A small CTC audio transcriber, trained from scratch: arch gmlp, layers 12.
Rows from block 7, named by matrix and row number. Rows with one number belong to one neuron. Each number is 128 + 32 x the weight over its row's rms, rounded and kept within 0 to 255. All counts start at 0. Numbers have three digits each. After the name is the row's rms in percent of the matrix's.
# u: gMLP up (value half) (model.blocks.7.mixer.u.weight, 320x160), inputs 0-79
# v: gMLP up (gate half) (model.blocks.7.mixer.v.weight, 320x160), inputs 0-79
# out: gMLP down (model.blocks.7.mixer.out.weight, 160x320, transposed), outputs 0-79
u.262 105:102056131128148088117126145154089073125060117126137166161131120121109125174148144150163164118149140135100123115089110111162180149138110151141134093098160083109169081174128124090095104159106143121138090186157206120162081099127120126071102109
v.262 096:193141083131150078042157108154084174142075118106126131122201117111132122141145158116164145073160104100131168106164095164101140126130054137130131122154143152142121140125192129142180090176127158105127135148118086152154094034146063145147098176
out.262 099:104119109131106166047168217077078118143151117125101144108078164122062158124124141098136138153087172134109135128098178102174142146091122161092181209123118169143118136098106153165154092140170127159153178082153115076119196185128132126179144143
u.263 101:151078135155124146139107118072061128064118129145149121133129066125159073205141080126118105110160189109186055111147130030103132149140106143156130129152143061142115128148121123091121133129124124095117138152077124123203121131081158108139091126
v.263 101:121110117147166143137142143106128108131033128093081085132176071120166129100152205051140139141101118100115136116137168122054149109078108099143175140089171085153146087112102151145158132152093154111175164196124104101108112152166131176092196153
out.263 100:102181112099125149093161167167148120145111145142159154105115204107110111086117106166094172092118073104126149108113166155198110118080094129069134215127095168065169143117118105133091077108176135159139131069166073128108116155125173075120165095
u.264 098:102062127129131084147138166153133197096111134092107108147099088121073090106141050149179143096128117082129133096166096136143115081177150120097131142111114082150139115147155117111100130109114100112164104113133154149118131165115124107121138139
v.264 085:138154101132078172142119156166110183140151150094094085133109143144130129136123131110208110143095099132083093131151184157151140153138063145106135138091176132154109126127119076173137202065086183114173118121096083095135163064085131125145088180
out.264 101:111232123106142123036113104138132096082130168144062158112090158139135089161109224116121105140110172106104201104086080149069141157104153127113108145181123132141095178121096145126098104159181127114120149132100134132142131109110124130110165103
u.265 096:132133117194137105125102141094092171138120150118093131159112111063124112084074068155132169096097140087065084184151157119130140217158117117142075166149141149122122193151120100130093090134145078127127042144135080102144128101117112135089109155
v.265 101:146127120130141067145141110204128134124126116134144087122094116071115093116086112104098167091141101145124093114141150135118078132125158101088108074117112183139119181043111089189136095116145102145142133152111176081096116175176059152154155129
out.265 101:053113135156108116073094167181091115123115132120115106193192146172116106108155112118093103102152075089151085159162119103125081098122186099120124062116090122153156127160156142102129131119170131126157134071136164126130127196128103112130114125
u.266 095:104134146107168141105170105078138134116196196122177120121114141153115173126136099123148135112114078106150150137087200159127134134116152143109145156129144119102200152135114141115103153116107139130149117090150152095163106199155146132206081118
v.266 097:153151120141148137113090136153119150130153148162095150098069112159148118123115174095103107098075141132067098116135090217138129078155167173144157096114173203127113145133084130084160183117130043132119184132153120129140125174215139118115140110
out.266 097:079165139125088135133111119140162141179064130175075220155174086059151124085114171179170125132165190147142129121139134150170122114114120131120108083108129164153107159098088100084110118154147169135118134153166168122117090167137141154147188165
u.267 112:102097070114138103087127112170126184096084125136169146083117114133064118109104105088149079138166150149087043095118121113098082102159079047119150140166109096130173095165134129160207071115116194098132058109151122077093162090128151162149139085
v.267 103:169113146149152137097141149116047126177122143188133171148097136155098132179151157194098161080092187151164127127080146168128070076161072184099166128080068132146147170099173100134114195100115139123084084140083117129085131135109141125121118113
out.267 105:127118177136175111189130124171133172155060148130097078195156140104130130074149140103086165075110183126122089093080166134135124174148068119146112120061096108092206091107150112119166128127112141182148176119116082150220139159150133132090104152
u.268 100:144122125088118099154153115121131087069162095121143116137068146166089182150175127211138177071127091167164135148104154098138170131186139131101115221105153148086139122128108106144108122038125114146095143127150121178107142105082090125077148131
v.268 103:120087115168136066122136168103126107100095131124132166103145128132053121155186155150106122091149121112120108114088255138163083151097158100117142091155163163128090134137136061187118127116139088152136122160149174141189137132116149138110182143
out.268 103:120084179118132170164153116092144050151167088173178101149139161131164154142165049107149108138091164156095140063146102165179145115100116105126149096135109143171138124126081134134182124138165130082182152055145155089145070169095106115104078189
u.269 107:125135110121139081106079115128166134117133146120139193134128143160112149149143112175140077138106094238107129172153164128151124155100104156156127090156180144103155184143189124095086129079105158141158171143095149134143116163144060134143057138
v.269 107:196136067168079081169096117148137156109083085137134151162098118164158109126107168110137151152060203138159076160121084134151131117109134135109168118108157077124115107142152171120215145136102076103130081171145110171122107131155135133066162136
out.269 098:106169130144168156082134101079118206158154127146106139154138101099152115131124125043127180116148166070094166141098146124146129193162104133117123214125088183106141095157102173096153078151133143136136120153119088082064141104147182150050130086
u.270 097:104085146104113144130157138152116173079097132081144161135149069075139094086094087126098148132098109133174157085109124194143145110114168099116174154111114138110138120076075089111201111084063128124057141112135089163125162170133101067154157101
v.270 090:112094150114098109116133156166137146120207139155137105076146178148163121214132144145104185076109085087169125190133170136104194129114152129061102175160141131187140136159151124128080170065159158162126110119128176168105075098087192115170159142
out.270 111:101072088129187145151131144131113096130176096161190133161121145162170140148127183106188083076166195120117124149139132086109137131119116126166117054107094127118098119241138145137122163080152112212161107126112111125137167117133100108126115100
u.271 102:095121123153138112066103175141115141166125164144111105126151202021146131133161195229144169117097124105126151110136125134168125066148126122088103130120161161097156161176152105107103159127119138160167189099125124129080171131140118167122108091
v.271 104:138183132088095120104145141144125041112119171128124110155076157149201141143148172134067153094116103127135125085149117172149181130120147208094107119170112155197099168135135139101110178092134186134139094128127157133158120146101133090117153149
out.271 110:113097129223162078117102165054147126112124185141123166156136126150184135139155128158083163081132168081144129115141080133134122116171115089145159130097136131165104128167173085146145068110187088137157125164133130144164080120131059129156116164
u.272 101:113100123138146111068163119117179166148119176137104124139148106102141172186113164089093122177088104181104053112146091137076109126167095153159151167135104157099163090130168157167144142118100150139185117145127131113172106103160122123146124113
v.272 108:102143146164168103120140160109142135102066137167150138116094146105209141140139150099149149127195118191087101122173136203145148147073143120128083056106111150165124059155151133158132111133115099119115119169099111102038120087069097117121092181
out.272 103:186101152101116145156106106179094104167139059136115156129108137073056112111176145180126167122125103114147205171129142178183179112131163095137139096143135153109106123128161123067101157137152090157108148150145155173144111103088131112145128129
u.273 105:116135126125123181149140102114136144072128086130133185109088190155176123119127132157188063115173132114114157100213136125121126095188171062120129116038114114154186114147099147129154121161159076117077100156148161134106111112115154110120174111
v.273 107:158182074159188141119086153136141086111175072103212148164097139178173146143159109119107131114184096170128133090173099123084136155115177070162122125126119164066127131165096151103134168149085089138153114122129090110157198161116148136121171129
out.273 099:081097081049115167121069178094171179097137147095122091140149132098142098096112152076150143090122163106128113141158170198103137120148089148135098151157129061110138200101146118124149142138137147145122118119099107153142111144152144131120145106
u.274 097:115114112033079064134161077121160136142146094154205104130107133137103111150132162139096162102098144143144089062100089120153063105161168086181104136067155140122114149108133172068172103105070051128088096066118144138093116143079141122161142134
v.274 089:166193156095120117160080081136131088103113126153104156088127158143087140139126077107075156051110068173181135138112185143101153116091155143153090158114105125087164118129170140101149165144071145142086136197146090133137159157128161144153120140
out.274 110:129131122158172158167120137133079128087091179132082117127110095102082122075058095162188129142154096131175182158156108083070142154117154186075089103166127119118129166091100083125079121145176172120186150133116118141142111141157136108112138111
u.275 108:161135132101122115111120089156138148126104120072109158143141139180098150145154110167117117110121139176104108098168134114105127136170166118172141142128119129109106119153123153173120094145115077128138117113025148182163091139150112123124118128
v.275 095:121138104084168164093134139200080149138142092163116135193110150131107114130123106131138129150127128131096126126062205127134109172108155159096113161151107176140152076128116220182113097159196131076159115119186108162114159101089126114232118087
out.275 104:064108163148139127146106176084112118137157178191087156135148089106119130075136158129171132204120148122134169133119129153160144141092124155086130123151162129117155144109067122079099109114099175113129236157148154073101138115108138118191127141
u.276 096:093103119143133102140115099166119149152145137152151185111202137166093169116035097179137129123134127094153141137095172185090086174148086121154079117078125088144140084130098080093170095095110108190142086188092134135133128107081099136071169119
v.276 094:193138106108063104119137136116139139163114101149182122180143157130122109106145128102128178099090125123093076172146154130158187080074142122102097090196072133111110113227155088130171190115093159125130137140170150085157173106214108113128132121
out.276 091:127145083110130178119151144110099157106135100125077129086087141143080094121138160123078107116158169142118138179112098108108153088105135135115107091156115123134104142130165164142061108068123116098097143079181145129103150148130148128141115111
u.277 106:156104111114124097124120177082063122161101177088122121137142128148135075100134171118142158173125178088162117151162096152132107163105173158158165120103132153119153164136145125141089097154154166124186104072169105118151147149112137116134108148
v.277 102:093115098165087100098122137079112125153090129103125152113104116164175199074122144096151100113071160162113106136179104167106107146082193185065150132161077159099104083198137156127160111133205147138132137095140113127148114133136140177102160151
out.277 108:159128140081153126144075051188151062100164135148120180115105134137155155091156086156137134121156131175137158089131150127148162124208100089123133121121148116111102116154084160141170174074107124132135169147050117162068040091071138130190134138
u.278 099:185174169115148117135156164103129110132071200128127119110151099145126093143133144138157093107091088108154025125168161158131103163103095113164154081119095103163125163135110126093162163150114176143103139141166185111065112095122151113137098126
v.278 105:206112104103129099121112156178125154157101107173067112131090127093062086153134138166169137157167080125179150107130128109072140163193181156134083102080146154136087141122081164196103122120056080127080136073203089079151113148130172097161132150
out.278 104:097188133101130121141102128093128120089215092156194087137093154109122130135145083101149099112126133133103161083084125115167078118169077119127130122068081105141143153122166114094132049196116082113178057173116188131167195190077145077123151115
u.279 101:109175138087099077047083109123146083162106072130154087193161133059148147116142103144092187164139136134146175120130121119147116159154147132124080188100144130106099078138171136098128112162127076095081127173087089168172083110100116170114106090
v.279 095:073176134182160169084046113159124127098120147225156178112115093103198112121150114160169077134187123107140132115117126169129148148133146154095120167155168170122096106131155084175131089094111121126156091122128145219149121142144140198213151123
out.279 099:145155124128127084181158132121129108072082087055161100136127143148138148162122126091087133158125106105171062163148122143102150128154141171074160103161145152136087153138109135151150144125221187111149119180111138071136187112157103032101120099
u.280 103:129132111101139165123113138167080149165089169103126139112120103171133066132139164123094098137159096100077176127094101115210080091138119124154188158116101078195161147146119138102109147129192202119112093094112175104191139155103036178100154090
v.280 104:099176099105121113178115130163143066115155110083122224119081154099078162131073087120127140117131151135091099024097113135111117117145107121057090132144075156112117097163191151124152070141138164102193145068142133151122150171119163157089157138
out.280 108:140107140116097150115125091118130141105099157066098143139113141137099138064177154177168092122148120098114160136190150132165186157119085167112072172220118134120130100139078113159099164070122109131162112107140178157148126150172097057131075180
u.281 103:180133078162114119113166161207092112097142137055047179143094082120142133138109153142146095108099124100124104143117142118136111107131142167111069137117166150172091085152120151157152093213132113115106188151111146151188120153072111116112144115
v.281 097:146127144122116175093137118072125118186135108139098146196123108129079101099125143140082090079161123104100151104129117136167125059174129151086142112169154115122140056182121115150191119117139155064110157095149177135160143159129149147090117146
out.281 098:102127170080108135153133139092168119165096118193168087087115165130129136112163110185139130128189115146131140174097141189114153185048100106131172144088104144092152126120136138092147133129108188117141112152131147125114151086127118139170184113
u.282 097:122114171154127041050144160143158120177135081172155135149136154099141083159166137103173121104124160167169132103087169161147153123104158088166107168052113144185134138103097193130148129104161117138162133135104116115161121142129119163176150131
v.282 099:098187150101153113148062167147111118147128188164124109139112145094167132144157071117150136145115092144115049101150077111070157025129112128108118189146146152127110117179104150142154133096102164116109149072159136106118120152109135058184158056
out.282 103:100120135116122130139103136182169118118075086130148152119064108174103121156137192148166139156074144065116189153162136158072116093132093135143131144169126159057089138092137080130141106129101118152188155170127109145074175133112148189105191154
u.283 103:131042139133144158120137163151178140184127112103121140138115148138101091145084165124150095146124141090167117126141154088129108146061067135076075093112079115124143088140084108092157119145116111110159114190106119093133172121123083112078158086
v.283 088:184151104124212086129068144196106173152156123145104128164166098171125174145190122134115120104176158099185167122155113140131123138084112093094163154161151125156174146130110105143157149098106088110113113081139177137155187137191148167078101130
out.283 083:123179207121143119145140165084138105161159112123114163162145128118115181175114128130127137117162103138146100128160147121092234031109092173169150112130174103115194085173085122082131114090111184064089167142134176064199081134108170104164128119
u.284 094:143131119092087071067125150080089130135104085091124134130111152033137158096068119148115112212091119139109166141128095137119092109150109047118086129073108073132097164121120135051088125117128115108120142083119155126140107082160136067093070078
v.284 096:108113126134121127096174105071125155114073089086109145107168148137148153154186170135123128141155084149113154128105109145078102078045118159131146059125128028161124083088155105153100171117131133130105115174136118123123128171129123137135109161
out.284 104:122125153104170111123176136076108114142163115103089110155133121186095158165203151130057111124150159118141075118131104175127096080100046129141097152131167181102100093181137194125094069126102152172100115112160098182097141074140127133149158101
u.285 104:154104151145129038141096109110163090121057124125151140107146152157106138159086080108072143184101128117104105123170108117138063127107124115137098106157087124171119108075148104096092113106140069109143116118139137103112126123115105092159116136
v.285 096:083123089067135163076140133102138157140111103153153222181167117151071154142171064122116124128105129117126145185117147101157106100180119154025157167163178143120076127136136188150166157103079106094140214120135141162074161131205162161105143147
out.285 099:093133125130136089133145134223127171073133136087128109164137117092125118191192100151125172160157150131129139161063137129062127201165121115113170143143119110087114129123117079131107096108053145082063089119113177139147047092108146154134158144
u.286 085:142159137140138107118064084186187157104102104164182133111157109138103083105165116168123075110166185139192115085107155179112156103155158117169158136078081163146089148111094085122138091142105121159139069133123152165128145115156152093160109153
v.286 090:118138098094106120138139079173158137051154107193086123158112106194088211160115090130046078123174132130097106101128176127054138116092135145142094108157132082124150150157141085116133127076080057129120191098093119132118108175127134111124143112
out.286 104:069049119117108106124123110106095109073148144159104127067106137122104125121146108110155172148107154154157120119122140173144194151095103111113122144126137101127158127089124163102114157130115159120255167106066107135155174159133142149149105111